config.toml
model = "image classifier"
dataset = "seven-segment displays showing three digits"
train_examples = 97500
image_size = 48
crop_scale_min = 0.8
horizontal_flip = false
targets = ["third digit"]
num_classes = 10
arch = "resnet"
norm = "batchnorm"
activation = "relu6"
depths = [4, 8, 4]
kernel_size = 3
stem = "deep"
avg_pool_shortcut = true
dropout = 0.1
widths = [64, 112, 192]
mixing = "mixup"
label_smoothing = 0.05
loss = "cross_entropy"
init = "trunc_normal_002"
residual_init = "none"
optimizer = "nadamw"
lr = 0.0038
beta1 = 0.9
beta2 = 0.95
eps = 1e-10
grad_clip = 1.0
ema_decay = 0.99
steps = 14200
batch_size = 64
epochs = 9.3
lr_schedule = "cosine_restarts"
final_lr_fraction = 0.01
warmup_steps = 1420
weight_decay = 0.2
Rows from block 10 of a small image classifier, named by matrix and row number. Rows with one number belong to one channel. Each number is 128 + 32 x the weight over its row's rms, rounded and kept within 0 to 255. All counts start at 0.
After each channel's rows are labels from the 100 images, of 14976, where the channel reaches its highest value: "responds to" is what is common among them. Only what is clearly more common there than usual is listed. The data: seven-segment displays showing three digits. In brackets: how many of the 100.
# convs0: first 3x3 conv (model.blocks.10.convs.0.weight, 112x112x3x3, each kernel summed), inputs 0-111
# convs1: second 3x3 conv (model.blocks.10.convs.1.weight, 112x112x3x3, transposed, each kernel summed), outputs 0-111

convs0.44 [126 153  76 120  90 142  88 190 128 111  57 173 161  44 134 127 100 156 134 122 153 145 136 136 179  98 130 185 167  78 210 136  99 138  80  88 138 147 166  71 127 110 103 124 101 117 107 103  69  96  72  93 113  89 135 147 145 179 113 124 148 181 125 168 140 136 115  97 114 138 145 121 180 144 135 138 138  77  85 107 153 127 157 102 129 124 126 159  78  95 175 132 159 141 110  86 148 158 182 128 162 133 105 145 162 123 186 106 163 162 136 105]
convs1.44 [ 87 119 109 105 174  87 110  86 119 123 118 126 116 111 144 109 120 109 148 194 112  66 112 107  99 139  31  93 134 105 131 121 125 178 198 159 139 161 123 131 144 149 164  60  39 110 113 109 127 123 136 142  67 151  59 104 102  97 178 114 141 136  91  92 106 130 157  81  93 140 104  88  81 109 123  90 116 126 137  82 128  80 118 170 127 162 116 129 176 123 111 146 131 118 131 116 163 158 105 110 107 130 112 139  96 126  68 158 199 141 130 188]
responds to: the digit 8 (70); first digit: 8 (42); second digit: 8 (26)

convs0.36 [182  63 101 148 167  95 138 134 157 105  89 109 145 112 116 103 112 127  52 137  64 140  63 117  84 146 132 108 126 147  94 134  97  88 152  95  81 189 139  80  67 116 140 174 159  86  54 126 127 120 149 129  94 128 137 109 114 153 138 113 114  78 157 101  86 104 136 150 101 124 110 125 140 126 127 118 200 110 107 104 126 156 161  36 119  92  97  98 123 116 115  72  86 100 115 157 118 133  78 117 132 139 178 122 182  84  76 143 114 120 109 106]
convs1.36 [121 150 101 129 155 118 115 142 122 174 122 117 120  84  75 144 123 122 138 143  50 155 122 151 132  90 107 135  60 158 143 100 122 104 139 127 226 140 143 104 144 138 142 150  82  93  68  84  80 137 145 162 153 116 169  59  96 145 100  34 157 186 174 117 110 108 151 123  97 113 110 190 139 104 136  87 120 164 132  97 122 140 146 104 158 148 123 139 143  94 130 126  85 175 110 122 130 189 123  82  88 125 105  66 132 139 141 144 150 201 155 112]
responds to: the digit 2 (91); third digit: 2 (66); second digit: 2 (32)

convs0.1 [ 50 127 138 159 151 112 110  39 135 134 147 126 148 129  97 117 176 102 166 116 206 164 124 164 117 144 118 137  77 195 104 149 126 142 139 165 141 108  69 100 148 107 121  92  91 109 120  99 138 143 117 177 119 157 109 160  19  79 187 136  71 144 110  85 104 113 131  95 116 150 174 153 114 119  88 115  85 137 139 103 148 119 131 152 128 137 162 159 138 131 103  92 137 135 163 143 149  90 182 121 139 157  94 125  65 149  96 153 193 112 137 117]
convs1.1 [145 101 157 138 119 125  83 174 133 144 113 113 118 131 119 108 100 123 137 134 127 136 193 111 133 144 156 187 105 158 155 104 147 109 133  94 112  76 223 144 121 139 131 177 144 145  96  99 123 125  98 122 104 135 134 122 216 104 129 134 173 129 182 139 198  82  97 162  82 138  68 157 124 100 107  55 163 136 131 168 148 149 156  43 188  77 146 111 119 116 121 128 133 164 135 185 192 166 150 133 163 158 141  72 126 161 136 141 115 105 103 145]
responds to: the digit 4 (97); third digit: 4 (97)

convs0.80 [142 139 119 148 109 108  98 130 209  67  56 101 119 106 129 123  50 162 135 138 128 149 129 154 104 139 131 120 108 129  68 110  62 116 149 137 141 148 124  84 114 174 102 142 178 175  87 148 115 117 116 131 116  98 190 101 129  89  73 119 108 175 150 161 166 120  94 169 189 127 131  91 144 131 142 178 141 205 138 180 118 193 109  73  87 121 137 150 161 165 129  77  98 136 147 123 108  75 128 160 159 132 168 126 157 162 160 119 134 150  95 136]
convs1.80 [110 102 131  79 122  88 191 156  79 116 126 115 127 100 133  92 119 117  86 135 104  99 119 173  92 167 103  91 198  93 170 122 107 147 129  92 168 107 118  85 124  93 127  95 126 101 162  84 107 107  79  89 119  74 104 165  97 104  98 115 120  89  98 117 101 110 110  80  79  86 175 100  76  96 141 108 106 122  90 115  90 106 159 188  88 132 101  75 154 123 130 113  80 169 152  95 143 183  95  96  94 110  97  84  79 116 118 107 150 135 134  54]
responds to: the digit 4 (81); first digit: 4 (75)

convs0.37 [ 92  86 154  90  81 119 143 101 116 122 140 123  92 116 114  92 136  95  90 136 158  88 121 105  61 115 174 150  57 114 156 148 141 175 116 110 116  68  55 137 115  84  87 101  57  47 152 136 102 119 139  94 122 145  93 154  56 143 109 108  76 110 160 134 104 141  95  98 153 123 120 150 104 114  72 160 112 140 151  66 145 109 130 121 132 196  97  92  85 109 140 139 152 140 137 102 101 161  71 161  94 168 153 112  78 113 118  93  98 116 109 120]
convs1.37 [144 110 103 118 143 143 153 154 127 129 146 120 151 128 130 112 107 118  97 119  97 108 153 138 173 123 202 160 162 143 162  94 127 153 116  78 128  87 149 200 130 109 190 134 181 182 109 134 123 122 108 129 132 146 153 147 219 114 111 122 151 102 156  92 167 126 167 193  91 114 106 126 108  65 150  72 145 106 106 248 131 126 178 109 186 110 132 108  94 148 102 122  93  81 126 145 150 118 104 143 140 142 139 106 144 187 135 120  99  67 123  73]
responds to: the digit 4 (96); third digit: 4 (96)

convs0.93 [131 120 176 175  99 122  82 141 159  74  72  85 138  93 131 117  90 148  62 161 167 126  87  90  61 106 164 160 100 133  82 117  86  73 120 109 100 177 143 101  86 149  74 138 192 161  74 128  67 126 120  84 155  65 146 103 120 137 115 115  80 103 146 156 164  98 142 153 176  96 170 121 170 153 146 129 146 101 104 181 107 167 138  61 130 125 128 119 133 139 144 113 106 152 101 145 123  88 148 153 151 155 135 163 140 121 113 158 121 153 114  64]
convs1.93 [ 93  94 123  91 159 120 191 114 101 144 102 136 127  93 128 123 106 101 157 145 106 102 102 119  71 144  59 104 181 121 117  85  95 105 114 129 174  98  96  66 162 101 138 113  76  79 108  89 123  96  96 122  66  84  78 154  79 113 119 100 114 151 100 110  70  81 111  75 109 102 159 155  62  78 122 108  98 144  77  62  92  90 127 145  65 116 104 143 165 127 132 123 134 146 137 127 140 152 115  98  86 114  71  96 104 134 164 147 169 151 150 126]
responds to: the digit 0 (65); first digit: 0 (56)

convs0.91 [158 146 132 152 109 121  97 162 142  90  79 133 148 132 102 113  73 123 133 144 167 173 135 133 152  77 138 134 111 149 115 116  93 101  74 166 146 138 123  59 105 160 106  90 190 164 109  78  56  64 112 104 130 123 182 106 169 108 134  75 138 148 159 137 150 116 139 177 130 112 112 126 133 129 113 117 125 112 113 177  94 162  97  82 155 139 113 137 100 101 127  69 125 119  73  97 131 172 171 126 201 143 131 108 164 156 192 122  68 146 118  38]
convs1.91 [ 89  93 111  88 176  85 121 104 112 131 125  86 113 159 134 139 156 105  79 183 135  95 134 111  63 171  61  68 150  84 115 142  97 144 171 144 127 170  89 118 113  83 153  86  93  94 162 153 155 113 110 138 104 114  90 182 129 130 133 107 113 112  95  91 112 133  90  34 100 138 139 132 113 147 127 143  89 148 128  73 145 127 105 186 111 196 136  98 170 179 135 120 147 161 131 120 200 149 122  94 123 105 110 122  54 108 128 128 177 136 163 110]
responds to: the digit 8 (72); first digit: 8 (58)

convs0.45 [128 171  81  98 152 130  86  95 205  53  66 134 108  78 114 139  83 146 116 134 131 148  96 140 141 120 119  78 160 138 123  76  78 133 145 110 146 111 142 139 132 176 103 131 147 124  81 143 172 133 124 122  92 144 182  75 159 117  65 121 136 202 112 143 170 113 114 161 181 170 118 107 133 123 118 182  89 189 152 111 164 186 137  83 142 114 191 164 130 171 165 146  83 118 170 146 102 107 115 122 147 113 132 129 153 173  93 104 128 126 109 170]
convs1.45 [118  87 133  68  94  75 159 158 100 116 115  93 131 109 118  90 125 133  76 140 101 112  89 168  98 146 122 110 197  73 180 120  89 129 154  87 148 131  97 102 113 105 137 121 120 114 150  97 101  98  79  78 120  77 112 156  96  90 110 125 115  62 104  95 119 118 114 103  77  71 184  87  81 101 135 120 110 107  79 109  89 108 167 176 100 118  85  68 159 121 113  98  93 163 113  92 147 169 100  99 120  94 120 102 121  78  95 126 159 141 141  56]
responds to: the digit 2 (74); second digit: 2 (67)

convs0.56 [138 130 156  85  96  89 186 123 146 109  88  82  75 139 129  67 118 166 149 106 103 119 125 131 147 111 158 150 149  95 122 111  99  97  89 154 190 100  81  86 101 163  96 109 142 160 177 102  96 137  87  12 122  83 145  96 154 120 146 140  95 183 133 185 115 150  83 136 173 107 143 107 122 139 153 192 154 144 122 158  89 158 106 149 127 108  97 182 109  87 155 104 127 140 109  59  96 103 122 139 107 137 153 137 155 127 100 111  97 181 112  88]
convs1.56 [117  91 136 106 134 111 179 138  91 105 137 111 119 126 142 118 103 100  47 118 125  79 122  78 100 106 119 101 177  91 202  96 114 153 128  90 167 124 113 144 115 127 166  96 112 105 143  77  96 127  95  74 103  59  64 182  93 139 116 137 135 100 108 134  87 130 115  89 152  94 202 100 110 145  98 131 127 110  81 102  64 130 180 200  94 103 117  89 138 121 109 166 101 123 133  99 121 172  58 132  95 145 105 159 110  90 131  76 134 137 136  95]
responds to: dark on pale (55); first digit: 9 (33); first digit: 8 (29)

convs0.34 [155 119  80 125 134  79 109  62 188 109  93 102 150 104 118 160  73 127  94 131 177 172  98 195 120  78  78 121  76 131 114 171 119 127 149 148  98 159 119  84  54 167 113  64 103 118  96  98  98 134 109 150  92 117 178 101  79 109 150  98 120  77 106 152 130  90  90  94 125 154 133  68 139 124 122 145  88 130 102 115 162 171  98  65 120 129 138  53  90 117 136  75  94 124 101 138 143 101 133 105 159  87 168 123 158 145 111 128 109 135 145 114]
convs1.34 [128 123 157 112  90 113 120 162  90 112  96 141 142 118 116 108 193  88  96 148 117 170 131 123 109 188 138  91 189 108 205 120  86 150 113  98 132 100 131 151 156  84 178 166 174 133 142 117  90 107 112  84 143 112 101 165 109 137 147 128 150 147 101 112  91  74 155 121  95  83 151 128  87  77 172 117 156  79 145 108  91 116 153 197 110 220  93 120 185 127  85 121 103 103 114 113 138 154 107 105 111 118 102  63 122 123  94 194 147 110 156  82]
responds to: the digit 4 (63); third digit: 4 (50); second digit: 1 (36)

convs0.3 [164  95 106 140 117 117  90 154 151 105  72 110 126  96  99 123  65 158  56 118 154 180 131 138 159  53 137 139  60 131 105 145 126 125 106 128 123 139 133  85  45 142 146  96 189 161 118 101  61 112 103 109 121 116 169  80 148 123 113  79 110  79 128 134 124 103 142 167 108 115 102 104 130 128  95  91 143  50  98 186 146 144 135 113 164 154 103 112 110 117 112  88  81 136  61  95 128 125 149 111 182 131 116 119 175 155 151 100  90 157 100  80]
convs1.3 [121 126  97 119 177 132 119  86  95 116 154 129 111 141 129 160 153  84 154 170 112 112 120 151 126 185  96 106 157  81 142 112  97 164 156 106 134 154  96 153 178 106 150  92 119  93 182 117 149 129 112 169 105 113  93 181 108 132 128  93 133 172 101  95 103 178 134  60  94 176 105 105 134 160  97 118  81 164 161  82 151 108 132 177  73 192 179 147 204 146 122 110 117 136 148 146 227 161 141  61 105 104 122 111 100 133 109 127 185 123 157 134]
responds to: the digit 0 (74); first digit: 0 (61); first digit: 4 (37)

convs0.65 [ 78  78 155 137 141  91  91 112 137 150 104 184 100  57 157 138 111  70 182 122 163 162 146 144 157 150 128 157 106 144 118 161 136 131 160 152 114 108 107  99 172 131 104 134 108 185 132  96 142 162  93 159 113 202 147 152  91 107 158 132  87 140 108 121 157 100 118 161  85 163 174 139 107 121 204 122 142 135 134 180 119 122 114 127 192 104 185 159 164 129  49 114 159 147 165 136 129 135  86 162 190 179 112 118 118 138 179 145 154 127  83  78]
convs1.65 [ 92 125 144  95 123 128 153 161 171 125 122 107 118 141 155 106 148 119 139 115  97 143 183 138 167 107 153 165 120 130 136 111 160 162 121  90 137  52 233 139 148 180 196 150 101 162 129 126 121 145 146  99  83 129 130 151 178 124 113 142 139 140 182 139 129  58  87 134 108 118 109 142 120  34 152  71 161 126 147 168  89 140 163 141 146  73 146 144 124 143 116 164 133 126 150 125 153 139 148 134  40 148  59  37 134 133 112 117 110 141 123 126]
responds to: the digit 4 (94); third digit: 4 (85)

convs0.31 [ 95 174 150  97 150 153  92 138  98 125 164 133  73 144 126  52 160 123 107 127  95  76 100 131 107 165 141  88 161 174 171  77 101 134 126  69 150 126 120  88 146  65 134 128 123 135 111 120 122 103 124 120 113 104  85 140 164 107 145 120 131 140 114  53 157 119 117 182  70 183  98  63  70  94 131  67 147  95 187 149 137 113 149 171 121 125 155 131 159 132  87 111 137 143 121 116 148 153 123 101  59  83  95 154 104  94  97 112 130 127 149 208]
convs1.31 [119  87 148 146 150 154 137 120 150 155 155 158  75 118 139 107  31 137 155  73 198 103 148 113 107 116 119 112 104  87 110 144 164  86 114 138  93  83 123 133 135 130 153 136 170 152  41 114 152 131  36  83 128 190 150 131 126 115 121 142 137  97 160 155 151 196  91  95 169 130 142 127 118 149 127 148 150 118  90 117 134  96 105  55 137 139 118 110  65  98 126 124 176 115 137 108 144 157 105 224 152 125 131 170 136 126  90  94 148 120 100 124]
responds to: dark on pale (43)